config.yaml
image_size: 32
norm: "batchnorm"
activation: "mish"
kernel_size: 3
stem: "single"
eps: 1e-06
grad_clip: 3.0
batch_size: 64
epochs: 26.3
warmup_steps: 1200
Rows from block 2, named by matrix and row number. Rows with one number belong to one channel. Each number is 128 + 32 x the weight over the matrix's rms, rounded and kept within 0 to 255. All counts start at 0.
# convs0: first 3x3 conv, stride 2 (model.blocks.2.convs.0.weight, 128x64x3x3), inputs 24-31, a 3x3 kernel for each
# convs1: second 3x3 conv (model.blocks.2.convs.1.weight, 128x128x3x3, transposed), outputs 24-31, a 3x3 kernel for each
convs0.71 [117 158 116  91 121 100 117  95 166  93  90 111 164 136 146 149 162 156 120 119 122 147 134 132 169 144 128 174 111 101 141  81 130  78  88 122 114 130 129 120 130 122 116 167 137 146 146 123 176  87  78 127  52 114 126 144  93 123 181  94 156 144  69 146 157 106 135 126  93 129 101 170]
convs0.72 [160 126 189 165 143 163 107 180 166 124 163 192 128 127 169  50  41 100 123  58  21 142  88  86 155 120 130 130 175 113 188 128 159 121 147 126 117 127 125 143 149 103 119 132  93 149  60 101 115 127 105 117  99 117  88 129 210 115 132 190 122  68 116 116  89  60 147  80  48 194 146 118]
convs0.73 [195 129 154  91 107 147 151 100 143 116 146 117 147 125  91  85 120 116 136 153 151 149 132 113 150 139 130 114 134 132  74  71  64  75  54 117 145 151 143 117 104 105  94 117 134 103 101 107 147 135 123 142 140 159 139 135 158 183 118 108 166 139 119 116 108 180 135 105 133 106 106  47]
convs0.74 [ 44 143 182  23 126 154 118  80 129 123 107  89 122 157 106 111 164 134 154 121 101 132 120 133 158 137 137 131 121 148 139 119 130 105 128 139 125 126 143 133 123 123 107 122 143 101 166  81  74 178  97 138 174 104  94 107 108  99  93 137 123 139 155 131 139 111  88 147 119  98 130  81]
convs0.75 [144 122  97 123 103  94 154 117 111 103 122 131 135 154 145 152 159 143 117 131 167 113 142 160 133 151 152 163 125 127 133 112 148 138 153 154 111 139 144  80 104 129 107 105 154 161 139 110 180 182 142 165 150 165 156 147 158 160 145 160 148 143 144 132  93 123  98 113 110 130 126 162]
convs0.76 [150 183 148 109 128 140 156 131 133 122 129  94 136 154 112  94 139 125 160 159 128 167 178 158  56  95 107 127 119 118 132 166 136 101  64 108 143 153 205  89  98 124  78  80 107 115  90 170 101 111  92 132 138 154 126 126 144 130 141 157 101 163 164  97  81  76 103 171 161 140 120 102]
convs0.77 [116  77  83  92 106 114  94 103 156 192 164 134 126 131  90 139  88 100 166 163 142 170 141 111 121  94  84 110 112 118 151 124 165 136 206 138 111 129 176 122 113  92 166 128 117 120 154 123 127 147  93 158 107 101 143 142 111 128 126 180  92 121 125 125 111 127  93  90 115 131 153 145]
convs0.78 [142 172 116 152 157 105 117 137  86 118 145 119  87 110 140  99 138 145  75 108 111  79 115 137  93 139 162 119 132 107  70 106 139 135 133 117 174 138 102 149 146  78 145 161 124 121 153  90 112 139  98 143 177 140 137 140 186 114 115 200 165 135 152 120  70 120  99 123 146  93 130 156]
convs0.79 [173 152 110 155  74  42 162  81  62 108 142 165 104 152 139  71 166 102 133 165 169 140 165 156 141 153 123 143 177 121 151  87  68 144  83 155 136  79  82 152 114 102 165 138 192  97 121 114 101 170  95 124 148 141 147 138 162 165 151 178 137 116 103 155 117 122 161  46  77 138  79 110]
convs0.80 [108  84  61  71  97 115 117 107 110 108 123 134 126 133 133 195 138 122 138 125 137 115 133 137  90 104 113  92 151  90  50 114  93 113 151 153 127  96 111 143 118 114 189 163 108  78  76  76 162 165 141 124 162 164 133 142 157 105 100  93 172 151  95 172 157 161 149 133 154 144 139 151]
convs0.81 [106 112 138 101 138 112 143 133 134 149 129 100  97  97 138  83 121 168 137 118 141 135 130 127 119 130 120 193 177 141 140 145 156  89 110 111 105 111 157 106 104 129 129 148 194 176 126 166 152 123  96 155 107 137 155 136 131  99  96  97 151 123 112 122 116 174  96 122 147 101  59 145]
convs0.82 [105 105 154 108  49 138  88  20 164 137 145 152 171 167 132 161 151 117 123 146 131 128 129 112 103 120 100 117 146 142 103 133 151  42 156 132 114 133 147  54 109 156  88 122 161 132 125  71 147 138 127 145 133 121 135 154 128 155 148 137 153 153 131 136 115 148 151 153 169 162 102 134]
convs0.83 [123  89 111 104 154 106 148 136 151 144 163 129 127 128 112 100  97 103  87  99 112 124 145 136 117 138 135 107  65 105 138 127 125 139 166 139  90  86  94  96 114 119 127 124 163 142 162 141 129 157 164   1  12  38 163 176 151 128 155 149 143 125  97 134  97  98 118 108 127 163 169 137]
convs0.84 [159 148 176  26  86 133  71 159 141 137 128 101 118 153 118  88 100 100 118 116 122 144 139 130 135 123  90 127 177 164 115 104 120  49  44  86 120 128 122 148 147 145 156 151 165 112 124 147 115 129 165 129 171 162  69 120 129 120 109 133 137 121 131  79 168 133 127 150  92  61  97 113]
convs0.85 [119 153 161 177 116 140 133 145 172 149 110  72 140 106  85 116 133 124  94 119 143  95 135 141 103 142 166 183 168 111 178 130 107 107 142 120 118 118  62 143 135  91 170 154 155  95 118 123 141 129  88 130 110  91 145 103 110  96  79 163 130 112 161 125 148 104 117 108 119 131 134 148]
convs0.86 [112 110 164 139 153 172 127 180 173  94 198 161 140 185 112 117 161 107 115 142 142 116 125 123 129 130 104 100 123 122 144 116 136 152 138 156 104 149 126  95  93 101  98  59  87  78 144 150 168 126 139 140 126  94 128 149 112 141 179  94 138  92  67  80 120 136 122 125 126 131 174 173]
convs0.87 [133 103  76 181 160  94 143 173 103 131  71 114 134 114 146 132 155 199 102 111 103 140 146 120 147 149 139 128  97 135  90 164 121 131 176 150 131  91  98 151 117  83 149 121 146 129  86 114  99  64  48 153  75  61 142 135 125 118 122 161 149 141 151 103 129 144 124 143  75  87 162 146]
convs0.88 [151 150 142  85 108 164 193 150 147 192 126 137 188  80 111 148  79 139 180 171 162 181 118  90 136  94  58 165 117  99 151 121 190 150 159 178 115 157 157  93 135  85 144 156 142  91 118 140 139 183 130 134 129 141 151 127  92 135 118 120 149  97 113 136 127 146  72 134 155  71 118 181]
convs0.89 [122 175 201 107 105 163  83  64 144 149 153  88 144 122 141 134  98  88 149 152 137 148 158 140 106 134 137  96 130 151  29  94 181  67  60 117 143  91  76 180 141 106 136 127 129 164 126 106 108  97 146 121 127 139 164 163 138 134 134 125  98  70  78 118 130  79 101 111 122 110  92 102]
convs0.90 [135 146 138 106 121  76 125 105  96 152 158 114 103 109 110 125 145 160 132 159 132 116 144 103 126 142 114 160 149 118 104  88  92 103 143 168 151 125 121 127 116 141 129  94 134 189 164  37 153  83  64 125 103 138 116 131 154 103  95 174 136 111 144 156 168 134 148 138  68  73  75 136]
convs0.91 [164 158 115  94  84  94 108  81  88 145 106 119 128 119 140  86  55  97 147 133 141 140 133 141 130 131 132 165 150 148 133 127 121  15  94 115 122 118 120 105  91 115  81  86 151 102 117 117 125 174 154  71  90 108 160 144 173 149 122 124 141 132 118 115 134 133 143 120 117 124  75 170]
convs0.92 [ 98 115 104  99 131 129 105 152  98  77 178 145 110 154 116 138 116  96 116 143 131 123 132 101 123 139 125 137  46 117 107 129  80 128 155 129 116 139 138  81  92 115 122 101  91  59  61  69 170 153 166 140 154 142 153 173 221  80 105 112  98 127  87 173  84 141 101 168 173 171 112  96]
convs0.93 [126 180 153 140 125  77 122 138 119 123 148 164 135 136 173 111 137 140 112 128 137 116 133 150 112 140 168 176 180 193 189 123 169 109  92 147 111 131 149 109 120  99 126 133 104  68 119 116  71 155 175 100 116 166 150 114 162 158 152 177 158 142 187 114 146 193 162  90 169  92  83 134]
convs0.94 [ 96 104 105 117  97 100 146 146 132 117 134  92 141 125  82 128 170 145 135 136 118 119 146 157 120 141 157 115 161 156 109 113 128 136 149 171 105 118  79 130 106 103 130 100 131 160 175 177  92 117 159 175 169 141 111 112 124 132 181 187 100 124 138 127 161 162  63 125  81  78 164 138]
convs0.95 [126 169 107  49 114 134 143  99  99 120 124 106  76 142 113 139 115 131 133 143 150  97 105 122 103 116 147 131 126 136 145 191 172 118  99 155 103 128 119  93  89  82 101 104  71  56  35  77 129 131 156 135 157 155 116 142 144  82  77  94 162 203 163 152 130 114 160 155 152 139  81 139]
convs0.96 [137 138  91 127 171 141 182 141 125 100  89 137  95 158 166  85 147 118 130  96 106 134 104 111 169 144 136 134  90 100 118 134  80 142 157 150 112  59  73 140  75 108 160 109  71 128  74 102 101 118 145 119 125 118 108 110 139  91  90 146  56 106 144 158 136 149 133 133 117 118 148 133]
convs0.97 [ 83 161 112  53  84 147 100 127 179 132 172 126 161 162 173 105 140 129 120 101 111 120 132 145 144 159 163 158 133  86 134 173 114  82 142 133 138 116 157  79  93 144 108 111 162 115  71 138 117 137 150 119 108 139 127 163 122 154 140 101 158 103  71 106 142  97  93 137 135 120 108 144]
convs0.98 [115 102 134 111 117  98 107 146 136  78  23  36 120  51  74 153 144  82 143 156 149 141 162 175 131 111 143  89  94 158  80  83 137 160 138  93 132  77  72 151  91  95 136 108 114 109 113 108 134 139 137  85  97 107 139  80  93 167 135 103 207 171 161  87 134 211  48  50 165  63  56  87]
convs0.99 [ 77 100 144  62 121 135 112 116 103 109 110 114 128 143 145 125 145 148 123 130 131 136 133 155 129 139 148 113 158 138 176 160 124 136 155  88 125  72 153 158 128 206 130 121 188 127 133  85 132 103  74 126 107 114 110 141 138 110 145 161  87 138 125  83 147 114  90 129  66 116 148   2]
convs0.100 [132  98 134 126  99 149  94 108 138 179 127 123  98 124 107  97 122 121  72  36  46 149 103  69 206 141 100 178 133 128 149 118 165 113 140 125  92 113 120 120  76 116 130 128 133  93  93 119 144 115  96  86 113 127 125 143 178 113 139 175 125 104 122 110  92  81 114  89 144 154 206 167]
convs0.101 [189 169 158 143 131 135 136 129 133 106 140 155  95 154  99 135 165 102 184 159 123 119 111  92  40  70  57 148 192 147 180 130 150 104  95 131 132 118 144  86  84 136  95 104 148 154 114 152 106 132 124 124  98 103 149  89 126 120 104  82 110 101 120 153 236 196 200  83 146  89  54  78]
convs0.102 [121 101  86  96 131 152  95 101 116 163 144 133 145  87 135 116  86 128 121 108 111 134 122 134 149 135 123 161 178 140 141 157 163 149 141 136 132  87  98 128 102 110 151 132 140 133 126  89 117 105 117 133 154 127  74  79 118 120 140 166  96 145 152  95  96 138 144  92 109 168 113  87]
convs0.103 [137 113 125 129 142 168  97 125 151 119 121 168 156 179 175 148 142 106  79  93 114 111 127 144 168 161 172  87  93 108 119 141 104 133 111 155  92  97  76  92  93  93 110 135 119  98 101 134 147 147 147 113 132 113  98 128 108 141 170 139 103 124 125 119  96  96 111 149 151 115 146 123]
convs0.104 [ 97  87 122  92 137  99  80  98 103 115  39 103 116 101 140 168 127 139 148 131 117 149 130 119 152  98  93  68 100 152  25 107 158 145 110 137 136 178 163  97 150 153  85 106 116 154 140 140 143 146 163 151 129 151 165 156  90 166 139 101  99 133 114 165 125 144  93 124 131  85 139 109]
convs0.105 [148 170  40 107 118 129 103  55 165 170 109 100  94  82 123  85 157 142 138 112 116 130 120 113 135 116 121 150  97 118 149  90 141  74 177 186 114 108 156 141 128 127 130 133 104 129 106  55 125  98 141 145  67 150 159 150 156 135 109 133 154 127 141 152 154 101 159 156 116 132  78 144]
convs0.106 [114 110  49  87 100  68  83  34  36 156 109  88 158 133  86 113 152 106  83 105  97 122 133 114 129 137 121  72  98  57 107 125  62 125 113  92 168 129 139 114 102 102 108 140 163 137  66  82  52  98 119  65  89 134 144 189 160 154 176 163 154 107 124  75 125 102  68 152 127 136 119 110]
convs0.107 [ 68 133 130  82 150 189 101 130 151 116 142 132 108 131 158  93 135 115 168 130 164 175 153 145 140 138 122 114 130 114 127 154 103 126 137 152 152 117 150 145 131 103 116 117  68 108 151 138  87 110 107 152 137  84 111 160 140 117 155 126 139 150  90  65 140 137  80 101 116  81 130 158]
convs0.108 [141 113 120 172 138 125 130 124  89 119  85 115 152 104 102 143 133 169  99 119 136 139 134 155 130 130 139 131 103  96 151 135 135 143 114 127 167 120 121 130 115 113 145 119 115 167 198 232  47  26  44  68  94 132 134 151 127 134 120 146 132 112 125 126 120 147  92 100 129 151 164 175]
convs0.109 [127 114 131 105 104 149 102 101 165 111 144 189 119 134 194 129 108 187 240 143  40 213 138  10 177 126  36 134 163 156 215 161 190 128 165 159 140 149  97 139 158 115 156 178 118 124 147 156 125 134 129 119 128 117  88  99 157  52  72 181  92  72 134 119 130 113 197 154 108 121 169 104]
convs0.110 [122 132 128  69  98  92 105  78 100 106 118 133  73 140 122 101 158 149 120 129 168  84 120 180  85 105 140  32 138 160 120  89 167 150 151 143 118 134  78 110 126 153  83  87 119 166 163 149 157 134 140 153 154 152  72  45  79 128 117 100  88 126 135 123 171 144 102 132 148 117  43  54]
convs0.111 [ 58 144 111 102 125 147 172 127 134 155  69  98 131 108 113 166 127 147 175 162 137 125 130 126  89 101 125 157  49 166 217  60 155 204  88 121 109 110 185  97  88 181  95 121 187 102 128 153 141 125 107 143 130 133 123 109  64 150  59  48 149  82 111  77  79 150 112 114 137 149  81 121]
convs0.112 [132 102 121 144 107 117 131 150 115 140 153 129 119 165 128 135 136 134 155 151 125 135 150 125  99 125 118 120 119 136  98 138 137 115 139 158 162 131 130 147 143  97 163 116 108 159 110  44 183 156  49 136 116  84  88 103 108  75 111 137 123 113 157 164 147 117 124 161 157 120 143 160]
convs0.113 [118 107  69 168 170 104 128 185 179 114 153 108 167 135 102 145 114  77 100 105  76 151 131 113 167 156 107 133  46 165 146 113 127 117 209 126 163 148 158 163 134  84  75  92  85 127 100  96 110  98  41 159  79  57 139 145 178 119 134 135 100 112 141 128 122 121  91  82 120 152 141 107]
convs0.114 [140 112 107 143 128  72 140 157 128 125 133  94 156 107 108 154 174 137 109 135 160 135 147 150 145 142 145 133 170 119 106 106  78 110  68 127 135  37  75  70  50  87 122 119 140 130 142 104 154 121 207 167 210 187 101 106 122 144 138 167 141 193 174 119 152 127 194 126  84 146 123 136]
convs0.115 [129 138 104 148 126 131 103 122 133 116 186 119 135 158  88 127  80  46  94 151 136 120 158 127 113 152 127  90 150 147  85 148 112 129 147 120 120  81 125 168 119 105 153  99 114 166 147  31 154 177  34 173 132  44 153 139 107 131 138 138 206 180 192 144 129 162 108 142 106 111 145 115]
convs0.116 [ 59 135 148 143 114 113 197 151  83 151 137   6 115 171  72 136 167 122 124 141 142  88 115 132 100 132 141 113 128 167 129 131 156 155 131 181 153 108  68 176 120  31 148 145 129 142 148 152 114 114 190 111  76 167 171 119 124 127 113 151 129 123 108  92  77 204 104  40 179 206  97 152]
convs0.117 [ 92  63 103 114 109 128 151 130 133  75 108 163 136 135 159  67  94 125 145 153 158 108 130 137 114 128 127  94 153 202 145 153 109  98 111 115 147 103 107 142 123 155 170 147 123 163 173 148 105 102  97 111 142 131 129  78 115 143 126 147 164 161 177  91 191 186  94  66 113  80 133  53]
convs1.71 [109 117 142 154  20 160  95  80 130 130 162 158 129 130 119 138 120 178 138  88  56  82  69 136 122 119 117 191 117 112 166 128  55 128  85 127 117 152  88 117  68  98 105 158 141  95 147  94 112 201  79 104 106 105  97 154 151 157 153 159 148 172  75 135  78 117  75  18  69 134 139 110]
convs1.72 [141 130 151  96 116 152 142 143 147  91 135  82 153 140 116 131 119 176 123 108 184 146 126 135 111  94 138 151  86 172 116 126 127 130 152 105 143  55 134 169 255  97 194 160 151 139 127 183 115 118 184 140 171 157 127 165 147 145 113 162 131  96 149 138 128 165 122  98 100  99 128  92]
convs1.73 [121  89 117 139 109  99 171 201 163  66 152 139  98 112 126 105 109 105 108 103 112 110  97 160 146 170 129 131 150 145 133 155 149 158 184 171 142 145 143 144 159 150 106 122 138 155 147 137  77 153 147 162  90 158  63 144 144 132 100 107  92  99 138 201 127 145 135 115 140 154 173 137]
convs1.74 [181 103 120  81  60  58 136 182 122 145 138 118 102  72 106 145 137 113 100 143  92 141  94  71 133  82 109 112 124  34  81 139 115  94 104 152 120 117 141 158  96  96 189 157 115 117 128 123  98 141  79 148  59 110  94  94 105 150 150 142 127 101 124  95 187 187 114 129 106  64 101 146]
convs1.75 [112 138 172 108 123 106  75  86 173 155 126 151 130 138 142  98 114  81  88 122 142 149 160 125 123 176 126 111 112 143 146  87 136 196 137 109 167 133 163 119 132 123 107 150 139 122 132 120 163 139 132 147 106  93 124 111  92  96 169 129 116 118  99 186 172 159 146 166 143 163 112 155]
convs1.76 [109 127 157 141 161 195 106 128 144 123 167 167 120 176 141 138 177 100 134 137 117  69 120  80 140  58 134 177 177 176 143 139 131 111 105 100  92  86 164 178 147 157 104 129 157  92 116 144 131 139 127 137  90  92 158  82 101 136  88  44 148 108 116  99 140 181 121 133 131  46  19  68]
convs1.77 [109  84  94 119 168  87 134 195 120 158 180 215 185 196 108 129 116 197 132 103 133 126 154 116 125  85  84 183 111 130 183 164 104 128 156  97 136 143  91 132  70  84 140 149 160 157 147 125  86  75 136 140 116 115 155  56 125 108 118  68 107 160 162 150 124  90 105  91 119 156 167 114]
convs1.78 [168 152 138 104 119 152 154 134 121 101 139 121 117 109 156 132  98  92  83 109 157 105 194 113 135  98 140 105 169 133 145 120 147 144 166 104 146  92 132  98 169 152 100 159 174 113 162  97  78 162 111 136 130 114 129 110 117  93 152 149 170 214 107 141 166 166 168 133  92 103 120 125]
convs1.79 [ 72 149 124 197 138  96 120 118 181 135 144 127 156 167 166 170 169 127 135 124 142 108 152 124 137 157 123 108 126  50 116 152 152  47  82 151 115 122 105 111 100 114 123 116 134  85 125 145 198  61 177 149 170 146 137 144 128 126 107 161 101 117 151  99 153 120 155 183 153 172 106 157]
convs1.80 [153 125 106  97 165  83 160 141 140 108  91 114 164 140 178 144 130  79 167  98 110 144 116 149 122 142 132 152 151  79 156 124 112  75 124 126 107 156 139 137 101 104 143 116 129 162 111 137 175 112 115 134 141  79 139 126 107 128 132 167 106 148 149 136 126 108  95  61 117 159 148 141]
convs1.81 [132  85 130 104 151 142 110 108  89  38 125  75  92 117 140 114 144 129 152  77 162 129 117  75  76 115  91 129 124  88 145 187 111 117 114  73 125 111 178  98  65 164 124 130  81 140  82 134 143 139 107 149 183 115 118  82 180 158 214 191 129 106 131 131 149 139  97 169 168 125 148 162]
convs1.82 [131 113 110 121 173 117 125 170 132 129 144 160 103 170 136 112 158 140 182 128 104 112  84 106 139 132 138  75  59  65 124 200 142  98 149 102 149 128 116 174 113 152 132 100  91 112 127 107 121 231  97 148 123  95  94 140 111 124 108  89 137 117 149 112 171 112 177 153 137 141 111 119]
convs1.83 [110 142 131 151 140 106 122 184 127  87 150 172 123 143 155  80 131 137 101 110 126 126   0  69 133 139 161 126 175 126 116 203 133 100 201 144 139 170 174 144 132 131 134 141 112 109 143 154 150 162 112  98 122 145 103  70 140 163 118 126 151 157 161 130  81 103 103 126  94 150 123  97]
convs1.84 [ 91 131 125 117 153 133 114 143 118 110 107 119  91  60  72 151 155 145 124  66 110 186 158 126 107 102 106  75 121 125 109 159  71 153 136 130  94 147 137 125  83  94 128 153 133 149 123  83 110 199  88 127  99  93  95 142 161 142 164 130 124  89  99 103  36  65 133 162 167 111  99 142]
convs1.85 [166 140 156 173 101 174 143 109 131 125  98 125 127 178 144 143 146 116 140 123 140 135 221 107 118  96 106 107 169 113 119 162 118 110 110 108  99  54 143 131 150 159 150 166 148 112 157 135  99 139 144 143 119 157 182 127  60 105  64 180 174 154 171 129 153 136 129 165 138  77 130 130]
convs1.86 [115 146 188 123  70 160 106 140 156 121 107 125 149 131 156 171 175 152 100 147 177 122  98 124 112 224 146 122 159  60 167 112  98 103 110 110 128  69  84 153 148 107  97 104 152 119 180 139 177 121 181 134 125 122 120 210 127 171 108  82 138 165 217 138 141  90 107 135 127 117 148 114]
convs1.87 [144 173 185 119 172 154 121 120  83 138 133  61 115 146 116 164 177 130 194 171 172 137  95 102  87  56 106  99  75 149 179  97 150 143 140 121 118  89 127 113 145  95 121 121 117 143 164 190 162 109 172 147 140 157 110  96  72 131  78 118 168 170 135 166 163 145  98 100 167  61 131  89]
convs1.88 [122 101  91 131 108 162 159 159 152 171 125 163 135 117 123 186 141 166  92 158  68  92 185 135 137  94 125 123 180 104 106 122 144 108 101 101  72 125 145 115  57 163 132 159 124  94 161  90  74 116 156 136 106 161 142 137 170 129 205 133 118 147 142 182 146  80 175 173 122  90 146 126]
convs1.89 [153 110 138 130 203 141 141 151 135 126 138 179  85 114 110 140 145 138 120 133 113 162 162 129  91 101 161 119  96 136  97 170 141 118 141 107 121 156 125 125  81 180 132  91 148  91  70 111 148 204 109 164 110 188 113 167  84 121 216 196 107 115  96 140 112 106 110 153 119 115 147 114]
convs1.90 [118 167 177 159  57 159 136 137 131 106 123 176 110 157 106 132 119 142 114 124 123 103 137 141 157 167 148 151 107 115  87 124 158 143 152 161 166 176 116 150 103 134 151  92 132  78 119 121 131 154 188  96  95 142  82 139  84 130  93  84 113  70 129 117  86  96  91  64 104 168 158 105]
convs1.91 [ 78 140  95 169 113 120 135 185 147 121 150 148 156 176 158 114 155 106 139  94 139 108 105 128 149 105 122 158 105 152 154 194 128 127 106 124 101 117 161 104 138 132 111 129 129 141 107 125 158 156  99 108  80 146  97 171 125 160 109 167 132 138 121 131 189 115 113  85 155 116 144  80]
convs1.92 [147  80 173 113  87 134 181 142 161  86 134 143 113 113  93 147 153 130 105  92 124 130 145 108 136 156 132 156 172  97 125 227 138 163 222 124 132 112 145 113 144 174 120  98 121 127  89 123 121  97  89 149 142 116 132 145 149 119 131 141 107 121 133 120 113 139 157 115 143 118 107  82]
convs1.93 [150 124 128 184 142 142  82 154 113 102 128 114 171 104 135 125 130  85 156  83 175 138 160 129 128  68 137  69  99 139  99 208 108 147 134 120 118 187 159 110 128 111 150 109 132 124 151 103  77 158 124 113 168  98 165 102  79 124 138 159  93 130  91 177 141 194 134 131 212 157 171 121]
convs1.94 [124 142 156 144  60 124  56 116 136 125 124 143 121 161  66 143 151  96 104  94 126 151 140 103 108 193 120 167 134 102 125 119  85 147 150 126 138 159  99 142 110 127 127 126 103 183  87  97 142 105  90 149 166 103 118 183 109 131 160 152 119 148 123 160 173 121 113 102  89  92 119  76]
convs1.95 [ 96 165 120  65  97 146 149 102 127 138 110 141  91  99 107 160 125 167 108 101 167 110  84  79 142 135 135 118  79 100 154 174  66 165 155 105  93 115 128  89  88 140 105 156  99 188  94 120 145 151 135 113 123 108 190 156 118 133 120 145 124 139 123 103 157 127 126 128 102  97 146 171]
convs1.96 [160 149 123 131 111 118 166 121 161 144 149 167 177 147 132 100 188 112 142 107 127 138 106 115 138 103 117 111 118 128 116 137 147 133 133 132 147 127 148 129 175 113 162 129 153 119 157 135 103 164  77 110 145 153 123 160 115 134  23 149 155 149  98 137  95  90 138  91 120 155 165 110]
convs1.97 [112 134 113  96 181  58 167 162  96 120 158 128 108 163  92 118  46 126 131 174  70 132  82 165 117 143 126 126 159  92 165  44 143  75  89 121 101 154 173 149  88 134 103 134 152 190  97 107  96 157 118 133 153  97 133 140 120 172  81 164 149 130 124 144 137 154  90 105 139 128 137 123]
convs1.98 [127 137 153 150 154 138 179 142 124 149 180 141 114 141 141 107 132 135 103 168 136 128 134 113 164  81 131 103 100 132 160 179 136 108 165 139 135 151 160 143  49 172 165 151 157 119  98 124 128 120 152 130 106 129 139 171 147  85  94 207 106 100 118 106  98  74 164 165 175 188 171 145]
convs1.99 [105 132 150 113  30 144 122 168 147  85 126 175  94 164 115 102 115 112 140  69 127 175  95  59  97 114 126  79 146  95  45 156  90 110 148 137 153 113 111 152  83 128 138  94 111 110 154 124 124  93 169 155  78  94 123 119 106 184 125 110  88 123 165 136 119 134 182  91 127 113 105 128]
convs1.100 [148 123 197 109  88 115 115 166 163  54  85 103 137 179 188 185 212  94  90 110 144 159 117  87  80 119 142 155  63 140 166 154 142 144 126 131 144  66  91 158 196 124 134 190 146 105 152 173 145 132 171 110 148 127 135 187 166 225  56 106 147 210 246 147 141 120 134 102  96 142 157 120]
convs1.101 [ 92 152 126 122 115 145 118 159 127 128 136 159 137 128  91 112  53 109 125 136 145 119  98 167 144 163 153 152 144 112 175 115 111 119 127 110  93 155 133 221  83  55 124 169 143  65 119 131 116 154 143 133 122 122  94  82 128 107 100  93 147 104 152 187 186 136  94 115  86  98  78 114]
convs1.102 [179 151 160 171  98 133 144 164 156 115  98  90 163 143 147 127 146  85  89 109 150 115 121 117 122 148 144 128 101  71 194 104  79 177 136 144 130 136 101 149 122 138 121  92 100 109 144 127 124 147 128 159 183 140 126 180  99 102  89 122  90 138 141 172 174 168  96  57  76 117 133  97]
convs1.103 [164 138 120 140 215 111 162 106 123 111  98 140 153 188 115 135 146 163 116 142 134 140 120 121 155 148 158 140 114 168  85 117 147 177  46 149 116 119 103 174 149 148  81 135  91  95 120 141 138 184 125 124 127  83 217 175 192 145  30 115 140 114 133  94 141 137 157 112 166 119 113 146]
convs1.104 [146 110 150  32 199  75  87 145 113 182 186 176 141 151  55 122 169 137 139 131 153 137 110 157 131 197 192 163 148  97 136 127 156 151 126  99 131 101 149 102  77  86 149  91 107 156 118 111  51 251 128  99 136 171 121  79 128 153  85 235 159 153 175 120  96 100 112  63 109 143 105 130]
convs1.105 [169 169 129 187 144 108 141 104 119 122 150 161 117  84 127 125 116 143 135 180 122 110  88 164 160 191 153 130 125  67 151  92  99 116 126 145 131 105 110 178 113  72 167 174 148 130  84 156  95 239 128  99  83 156 118  98 127 136 146 135  84 160  94 107 120 125 111 109 159 137 184 129]
convs1.106 [ 77 121  82 144 121  47 122 139 111 104  77  90  94  44  90 101 139 117  71  53 108 199 148 144 219 125 161 137  67  60  52  99  80 154 113 138 130 171 127 131 163 152 109  86 105  84 129 179 193 148  69 159 150 123 206 161 164 133 157 158 141 129 153  74 168 127 128 214 110 131  99 111]
convs1.107 [ 98 101 135 124  81 141 147 145 176 177 146 201 172 236 128 181 112  94  92 134 120  86  85 141 155 146 112 118 156 169 151 204 151 149 173 104 123  83 135 125  85 158  92 165 119 125  93 119 154 142 166 143 160 122 106 139 106 114  95 123 128 146 118 150 109 126 144 167 160 133 129 189]
convs1.108 [116 121 163 141  95 143 126 116 131 106 134 145 132 171 166 132 124 121 126  87 102 135  82 112 132 180 161 122 121 136  87 186 181 140 192 136 162 112 132  83 117 167 125 142 135 148 176 157 160  90 144 113 139 145 159 132 117 109 144 172 105 111 124 205 173 135 117 144 120 149 129 155]
convs1.109 [ 67 137 100 134 135 176 134 139 123  95 129 100 171 102  97 119  90 151 103 144 179  82 227 128 104 121 116 145 136 128 133 161 160 114  95 107  92 148  88 248 147   7 127 150 158 134 171 110 145 118 167  86 105 140 129 150 122 112 111 122 157 147 146 123 106  88 149 132 150  97 145 112]
convs1.110 [106  77 138 121 142 131 146 124 102  84 125  80  72  78  83  83  80  92  82 111 119 115 104 156 169 137  98 160  97 104 183  33 115 165 134  87 133 178 224 107  86 112 155 169  99  52 141 106 165 127 136 154 115 120 141 127  90 107 140 137 123  93  75 159 187 184 142 123  91 128  97 106]
convs1.111 [192 129 105 119 158 179 177 135 142  97 187 151 124 143 102 107 134  94  80  83 140  68  93 124 144  98 140 103 148 125 140 176  96 129 115 149 127 132 105 149 102 140 169 163 105 153 171 128 144 172 139 135  89 174 156  86 112 140 177 176 182 152 143  84  88  95 105  80  89  94  67 122]
convs1.112 [160 127 165 134 106 129 124 151 120 132  95 117  90 116  91 152 169 153 176 150 116 164 109 118 130 179 133 123 125 101 156  72 107 160 139 120 134 164 118 118 177 117  99 110  80  94 194 125 108 142  83 177  69 131  74 102 163 146 175 121 151 130 152 102  78 117 121  95  76 103 116  78]
convs1.113 [136  83 160 156 143  99 138 110 208 115 166 100 124 130 124 152  80 123 138 165 163 173 125 102 144 122 130 148 163 155 122  98 199 127 120  61 117 149 118 119 247 132  87 103 136 196 130 151  72  93 209 102  95 141 130 130 137 126 149 142  95  81 120 134 148 108 111 123 127 103 154 124]
convs1.114 [110 127  89 124 108 155 125 163 104 136 120 158 109  94 150 164 175  61  82 118 129 128 152 160 116  88 162 142 137 136 121 141 118 108  97 150 106  91 154 126 122 111 126 160 151 138 165 111 192 135 142 161 119 147 123  92 148 150 155 170 141  92 132 130 108 114 166  99 145 158 167 122]
convs1.115 [100 116 143 156 102 146 108 119 162 133 158 156  86 140 114 132 123 102 145 184 102 201 128 160 127 101  85  87  76 132  77 122 187  39 161 170 146 203 142 106 103 174 135 119 144 124 125 148 164  96 104 189 115 129 129 119 132 121  93 116  82 147 152 165 103 103  96 136 136 135 147 142]
convs1.116 [111 131 129 117 155 128 104  92 132  94 191 139  48   7  86  87 112 130 158 137 177 104 139  86 124 136 115 114 116 167 119 126 105 170 176 131 154 130 114  90  40 195 114  79  99 133  59 153  78 120 119 105  65  78 161 156 129 102 130 123 119  93 100 131 107 108 153 153 131 121 137  90]
convs1.117 [156 114 120 186 170 139  98 166 104 139 112 131 161 111 150 133  82 112 101 139 142 140  66 114 183 170 148 140 121 121 167 138 120 125 156 131 131 139 125 146  92 151 163 109 195 171 137 101 107 125 113  85 103 182 120 193 125 136  26 112 138 133 125  86  96 138 131 126 150 133 138 138]